python train.py --train_examples=395000 --translate=0.06 --norm="layernorm" --activation="gelu" --loss="cross_entropy" --weight_decay=0.02
Rows from block 3, named by matrix and row number. Rows with one number belong to one neuron. Each number is 500 + 50 x the weight over the matrix's rms, rounded and kept within 0 to 999. All counts start at 0. Numbers have three digits each.
# fc1: MLP up (model.blocks.3.mlp.fc1.weight, 1024x512), inputs 258-343
# fc2: MLP down (model.blocks.3.mlp.fc2.weight, 512x1024, transposed), outputs 258-343
fc1.214:557483489385497444562498582510512505541467437485446476492623575518466590446483439445474511452473485538569498515502487420452542421534445630661541460497455551550488613469482469510449478622422477458434377433487511482505418585456467528507509523440440397540553550
fc2.214:529497544467550519507480501565517518562571404590463469551509573476412585522494478523556503485515470405416496511617453429480489471559545560518499475539480427534565471441536546622432461458532452388544549636541499531482523586550464432634537440509500541507485522
fc1.215:472502426524525535432603414504412484425516487547509547505526543515464440492588416571593520554513497507478494451475493389504528552508558472531535405478437425507464530443557479529400508494550530502499504491526536429519536467513489558486545529409523472497530388
fc2.215:424493480559511450573497528591550521570521561553507576500462483471476555552430529539508514508548559504521477498499419468443594472539478489484533569638504570459528516610534473511519468428567506377550490525545521482497453323558442557527480391469557563507465484
fc1.216:534545502500448514469495411449503510477440449522630389497467576555483490576547468429439550552480388524507382503596534472369449582425429506463478482460536509458451523505562502521546437503563510401430394482585523476484553539536509493480506524453505566493475540
fc2.216:472536397567533523419483510508550467517430519471516493473458426439492445518540433477544550467581532428528513447548572505557499408519547474499531570553451472526510383466536529498439495476436574559527503411475501563464528501495559451493465533506473392541527436
fc1.217:560479468412551523564514521509434517482489521587555424488431557454517498452498506466478473460596487411535500470498527484551386477494523447504503497505484539525468513560530519358596496490411529460383472477544422504507507526459498577494462474502455443542544409
fc2.217:405468507491520499432475518482465494532507547474513547418518544443556515552513502558449560528502444609518619409466555470519484508490533512434438470463553516455590411391469552495479496492570527557558484546485521480501516448550453436473523454510496565479537488
fc1.218:544470476589436479477504532430475496570556432532478478538443456532592477481506429518497449600581468589468459443385501486540538492479497497450470435499458491513471431483457479700519416542539547438437467557533517510589497434513524582407484371488592474512526516
fc2.218:514455419504547562512535528464496397457523470510460462434644506613467538503483519395456580541550566438538471349520437453538513536471482473489476470470502516477478535455460472400471491480510521500530544543495457510543534541604465514493595475544483424546584512
fc1.219:519468405462482519473475510544430477524461472455478571374498469514511461458539503396548453520556479485529469566542461441466455429536541377523548517551523544411483517413526438495613553480524503591426520465520527533551532597447498434484589539459546500506507518
fc2.219:459508540491521548440534496432515511480551527575462476568506527506531455504508425517525507484551494529417490526441491528501494493497448616468539480462556509486551413556454489527544474439510491480484450592409454578619457443517462513545495398584592507438585541
fc1.220:616430422487496511499466577464489514485511489484457503500510533498506485431526483537531432431578514431482505471550479431411513440464556462502435455519515544497483522341525355523461525407523522492471437550493547573470454508457556530494506507496484555476579587
fc2.220:331472522531524463482572401543552459557483530471447557576443532489522463568450393574549465561502441620511543553486481568537432548494564475430470579470529395431502395605488488607573484542539496538488549552544489494526442542517520484492542519464553500545558445
fc1.221:503484514447555455442513553527482488368535423481490548590477536514442541582378513470556479494509463441500565457554532478520610434562538421404467583506438485461478541510536529553544600486534448500526480497559573523497471511442471559536449567452471478464521507
fc2.221:559490462446512498420552416448533445514490466527571455527512470456429513496503520465512446586543501521472521442441451424472510473527465514492483562470542598424502361570501508498442568539450498450434468504475555592514604521537480456466506500528573539501479491
fc1.222:525459467499568647521554557482533431464463571445557485491550517391544477481476580426479491507520444549448503498494496501501439429498433528518433416473547549542456476463554465425436440456517435516389556520536425420490510534568525491482527361540543524500559481
fc2.222:445435559430543449512447523521540578497555531504503407588433514483482618433505553546470544378516452469482377404486516541503512622478515447570535498521443445527484609608475457549514471453487493427523451497582491514537453585558557578612476545547446454499513538
fc1.223:585439504519378537471556467489520534493490460468567553495538486420575518583483494535543503512434516528477430449473463491490445467612526435451397560433521552473533457415539508510497462535537580478505540577496489556488549501598530584520483511619532424528448562
fc2.223:527578515442455543527469469486474473482643553544395416499532461459458481434515570451490544495564510456524558508580497521537493502525430615561634455455442501452445471465541432515413468534440552443554474513539412549557448459375446482423596500457505558433512465
fc1.224:476524596513577495527546476465554438491550489554508516545429431458510533382574437485529527431525535506489489515506527474521539446378530518488491454426492434457473467485435463559438431522513426539513490516587541546534584500535481507518487514509427517526477555
fc2.224:531533534548474416459539510450575515556594471463513480570502514542499464542467524553501556494519505460547439538516553525501533490549446504532462472440412555463490508496563604461587524478427484519487499511488394392463493479560476490610535477479538532541547494
fc1.225:444545523512457497527543561515497490494538421557532500503497437455488521524562514469533441542537481444550439549542445475467459543551497452434507590450547452535561489597466450533592498557462575513459489471534524594454533457521433504426483419432538597621523527
fc2.225:556439500545427505459505613464533541498476491589451418462498477489484516437490492514518464554642429442482516508497614520489431467598576494468451537515509448494492572543497438449529528469444494486490421521501531465514494510465574475449537518552495541517553422
fc1.226:411440492548499435435559467478474499418514501549513488471503497549407463482423440539513405496462476567514496507550544529494485431464472440381570425547560563479454555555526475473581460502471490508479419517471475539406435498602473486582561569607524509566552485
fc2.226:504407424410418557512499559365496515433481426516545490547500590557573569576608463445480531485458451544467457523471445507517480504428478546547494412432522488571542545502509445453585472590477480521504446567382533489452593423472636565508514421537408501546493491
fc1.227:399474429401506436500530410515542420523461510552504504431457534531582534584478497442528494473515511543485550480460464517417449554561516461522547487418513461448498513531484487560505531457499423524569414443482492437453549555395471564530501402519565392559501418
fc2.227:560529481494521448519582537471572390536615543465546586516531466515502478434458498565479513437471511499433518389514478481471541570428545464565555528469513501557504458496549618501468525517542509461499492573604512522426472486491495544531499541506403630536516489
fc1.228:478560498458496438500540483525536558483444476541501441554517400598501549486549500429453463547520499475512479521488516428568473557447484465492634627546517486526488558477532548441483462552525520516530481440491521567491542531505416478508524566604512499493425451
fc2.228:563477485503525541560422457451569558518493532497546557474438529486583539462459535483469521483519503484463520379472455489481469500461388460486419453551521538581506496529572460470509444533467506458462493437420553494445446537474536542511489477466506507398453539
fc1.229:559513401441418430502483511506590519507534500505448412461449514421398464528483550549454590611463488517504491510546537455499463422660502486494489475428484539572510541515540500472510475439488478572507541523511559639483494503440423508511568447477520487415548456
fc2.229:420456524403575458466521476539428518553497527569526486455468474481547463555542474333453527471531384446522513506442489526504433552443622511551510463464553502500517441399508558499413609505451491520530442440509505486430532551493503547477493655551520481545490590
fc1.230:480507567439535451518596521511502544486555534422480433450401517526514494474484485454430482554559517546543479398504435560522502482460390468402491587507522517523525522481543542539574531499434499501425546513555493428433426502455476418490446563482402533502503497
fc2.230:514600517480534459522457499539477462443385494551542477523480554454536537521458418485550493466438504451535483617455585536470466531481601489525481419480477533584433429488492475503466511474575443553501480508529522490479511475578499560468564538524536470413431578
fc1.231:532345409478416517484455466490485536529576448433533569497413512518542567556516495441604523487465386439536441515504495563513541548511530477458469515474510519467488532426555441579455486413476501436520456579499538531454548465463569462530438529512458498451409577
fc2.231:470461531352472522485446541439433544512397429507504491429518503543439503571585549581510504503431563438510492491482508488516465480496485429448506469401493504510481504514543573505515483441615542538499502435467498453484514489519447566550569468450561453632555472
fc1.232:486457529715567536475552509535437508515540457547469429435467494501421467511583489396499514476467527557419471430518543477477451467476375484502443431515492537490579462578543472453492504509584594472470496571488446491469483545535530475527587595489615482465492475
fc2.232:498427539622465446478483425449456458584495446525559491547490362353572522506522459439478593475469540499519491624483583542618526554449430353585401515573458361475387483529584528555590600482503542475526426537436337503381427404475465499551563544459552534573488539
fc1.233:468524555459505476463511427466482406505485438526508418473512400470520482588494509431571500454558533415470553535444446505548438418529555421408492435488489522439550569540506513510474486461523453504492449535587524493544612488447546437506494492523449508488521520
fc2.233:505467411550505466416499494464493582515464494470532572472433480527447398523586503560483544541457539566580461398490509381621514490513533540495587529517598468543455451562544483543488554436507445503455553540528464499498534541507501548388525524446568485459567527
fc1.234:508505470481489436445504554505498472539616490529461409580495528488447391535426477550480601487527543547531572491529608526595527578475458577477566434487435482475480428526477508486359503521586497514517554509453490563538496470479580510543498467576503516464498478
fc2.234:502468477393454522561472483467456520456523540547540576510479491504506394476440550501530466564519477418492468511508483505404576533500467477461530564521668512532527526620508502490485477509536433601481539527458476492501478481494481443423492506516462514491445470
fc1.235:474606501487445447479461603521541381537559568485543570606507483438506510541487494474552525410427435471529525506521499557558484425566498513494452471496585446525486495495515557562472478543569596577500439540481462479529474535526508546508512490515380544466511489
fc2.235:516420561439486508407445497511469479503487544461476460471481414528481444479515548489447536524493517501533422466434439547461538583466431508502618575511516526467481468449474521494490446509428371516514600523514448481537505565447487449491494471438555485531534515
fc1.236:437524529625485480508500493528534540459533490520522473600485492519513510535480485456544479428570507638553491493467480394418529445439412524485557488496515575494539485591491428460462502547533415454577585595456573482574478643480519485506475517661413454475435520
fc2.236:454571552484535394591585491520537532528444437483477466530534522507545607570495444517537463599457524562464534441483530501466545457498414498514442532491613517538456517491492428415529481535505532597493440510497502584522410469470428491554571510566539525554420452
fc1.237:485432394474446523538551536535457488533482508511542527470547520467483470474445504442447473548492504570533504516505424553492513578467452505539545548471472465460535468477542458563495562498556448532404522573612549563527621459431491488501505535488512433475553551
fc2.237:512510509552444534550470536428548641527494448465553452450510542545416455608494467543517540393467516438533508570495590482532496500400485551538516593512555616452526498514422457422573529541500475468482497523552526475487525446459527422555552546491524520520523552
fc1.238:555425473416543427524388458433456512481393572423521475446499461486446547481443630508412500480495486479522567443499463517596490549585445442511441446434511484528489464502578506589579505596572517414549510502447453393491431535561568496568549568596544512408472475
fc2.238:643480481536514491519631462430585507475595542464460414377585444521506438564495436500476569541555532463433527546460514467498496430538556580557594462517515443416542537517470527513537385482511469449616464421621507396483538455567468522452431390446458575583410466
fc1.239:495553491511577458465506520368580501456514539504457458460427481423598487451475577456515596481498537450372555456527582486501428505523572522456633528519570553561471504523409485495462417499555513497518478558494481588496477506582515483491618597452615497559568496
fc2.239:468405555547533502567481429517486565464427508457561424419615541572415577455477551511548493506530469506502472442448525471503491446457543515569391411532564480469514587527438449541526445461523512556405442437400461523474514486459491519455489428499435546505460502
fc1.240:539433517552433494536470418396496490510424438444439519472492473440424568517615484547548523498525531484459523509509430580543520514576486522498544456441512535581626464491457414462477511540527524495447499484448470482509467536510549512541431519467581492520477490
fc2.240:461426534378540492548469499479586496542491515505445427461474492553526549541430533501473499522520548482556466550458556483493557521521475472511458461482488566418422463478467444452536482498546478504578605528487483536518480573544493479520474544459565503487499562
fc1.241:507448522538409531474534481583479438525411459549567571506508544424553491432504461511486535457509545564476512455564616568506544465509356479408529607514442556537476547443523527456483595375494607443505510513563445439541506489490496560484455420410468469474556447
fc2.241:391580481500536424520504483507560608454536506472507428418417492502451498528531454500576450483521485470425491502547461524566536439490516584380502546453523583488543488624483454503568480610497452480523526508504510495538582459559482559495374397495560565532515600
fc1.242:514502408373545418497466532501565441521533532503468467506565517529537562549522509506468589491396425435484580477427464609544516554464534495469557609534580555526498486550553472578530486536522500406531554532507501480465404542528472517449482491520523540526504429
fc2.242:416361542539520527532479440478504575510513459518506527476516439567442480518506421433509513450441446592487445479422457496440544419467454587568483455510488450536497463534417424510441494414456562473546548423505513473439521472535542482494516522447438532417528530
fc1.243:548479528509536472504512537475574485522443483528459621420480502491470467443544527455450485500570431546459423523464560523471480487440534433457536528550578427581429508525491496516542489549485451606509520529540507520453552520428377398618534464506434535531555495
fc2.243:372401513517502538587565523536549469480467444501579348494529534559577576571488661612612486498354505413438535595548510557549460501434517509641523367496464493498431477498582554585482510508483579430540593513604491549490566544377485493404481535478494548498521510
fc1.244:499437447516493497553528480501593476504579536432515387540432541487415492592617409417486445530481564489532527442505506616615493512567439559378524462492447562495558462384442519519460467610512494518595507497617436594413514537491544505538562447531588534399455476
fc2.244:509553508538435536486598496529552539533422461603431586477517461451603462482511464505491491479532502521482486495501466561487465516550573450525516447532555491500409415450503410532460493508488597571491526423520560461476419531469408534586492436493443612498464517
fc1.245:433486485502466540476480469549574549522418499504524467554507471576383484481466530541483459511488518570495418447485451525522463585560471483496474580527487576422569480589441504502521580537507478484493475445485559509537423580420464536583573548534414558410490492
fc2.245:482371485508582417544559513535518529496421575564583550495462504461414533455530449457549497462576458400483439565515502481457459458384369484452475416548496465509488461476495517507374548472570548462496549518453404535495492519499519608589466538439503507466514589
fc1.246:595538463536554455502510480415498574454439580428434488476534484545476541488454525587498549500499479436388539404487482450476399467487536383483556619495505432454448421613391575426462559474513489527573512456498443544487476523447468543521495495558526409545504400
fc2.246:438420508468475564511549468549496514499446517580446519527463489537494525491466537500498453458493506467562494556512516477511480488506561490422523483524520474494422472537471502598541460509499459444507424553507545461507498446554481487500637513417525451558493561
fc1.247:482503421489419461499505408436419459478472518508463573541429418487567525454425555457531533447520471451580521489628544549513498502490467531469429539515450598490466464486464460485400448464545599467513528512612451598531446492514518550568541334519492519499584519
fc2.247:434512547543530552500540531556346449430441495493484547442502376493598489481559518442468488488495440513485447493408511525465441569481561461489496463476453397488489394571533504581546590546474489500589498546499501574487480453465487429473495582474498506565508496
fc1.248:556519410472599434476548535541564469374460539585560405520541504514430601524491498516511572463435503533573550467554409527445478498565476433541581611502471488542601441514463565530505519416514520612628486550526525447493527423470412468486483565376578557564484476
fc2.248:547514481457472445496501459493520559551540489510560577537520498439562470567520482481525451453542535486468440547480592493553481492416452482438560519464516477510452550476481504476509560551461507499547467569526484490489510455520539526433472459523534448430473379
fc1.249:453522558501578484537474570499445511458541484518548577421541467479414454543568480565494426475484557492426537492539447519500520438518448523534500524520577585533496553528502475473528503483495429485497502442554526458428554542502506495481440507513470405474486493
fc2.249:525516542416450468475476517444500524556531523538471490406545566459471449524552452441468549551537568513530517474543477568474415463505511471498503546532464485429461442466525549478512490473547458551538493574598513489515555396453574516451463423541520576492453534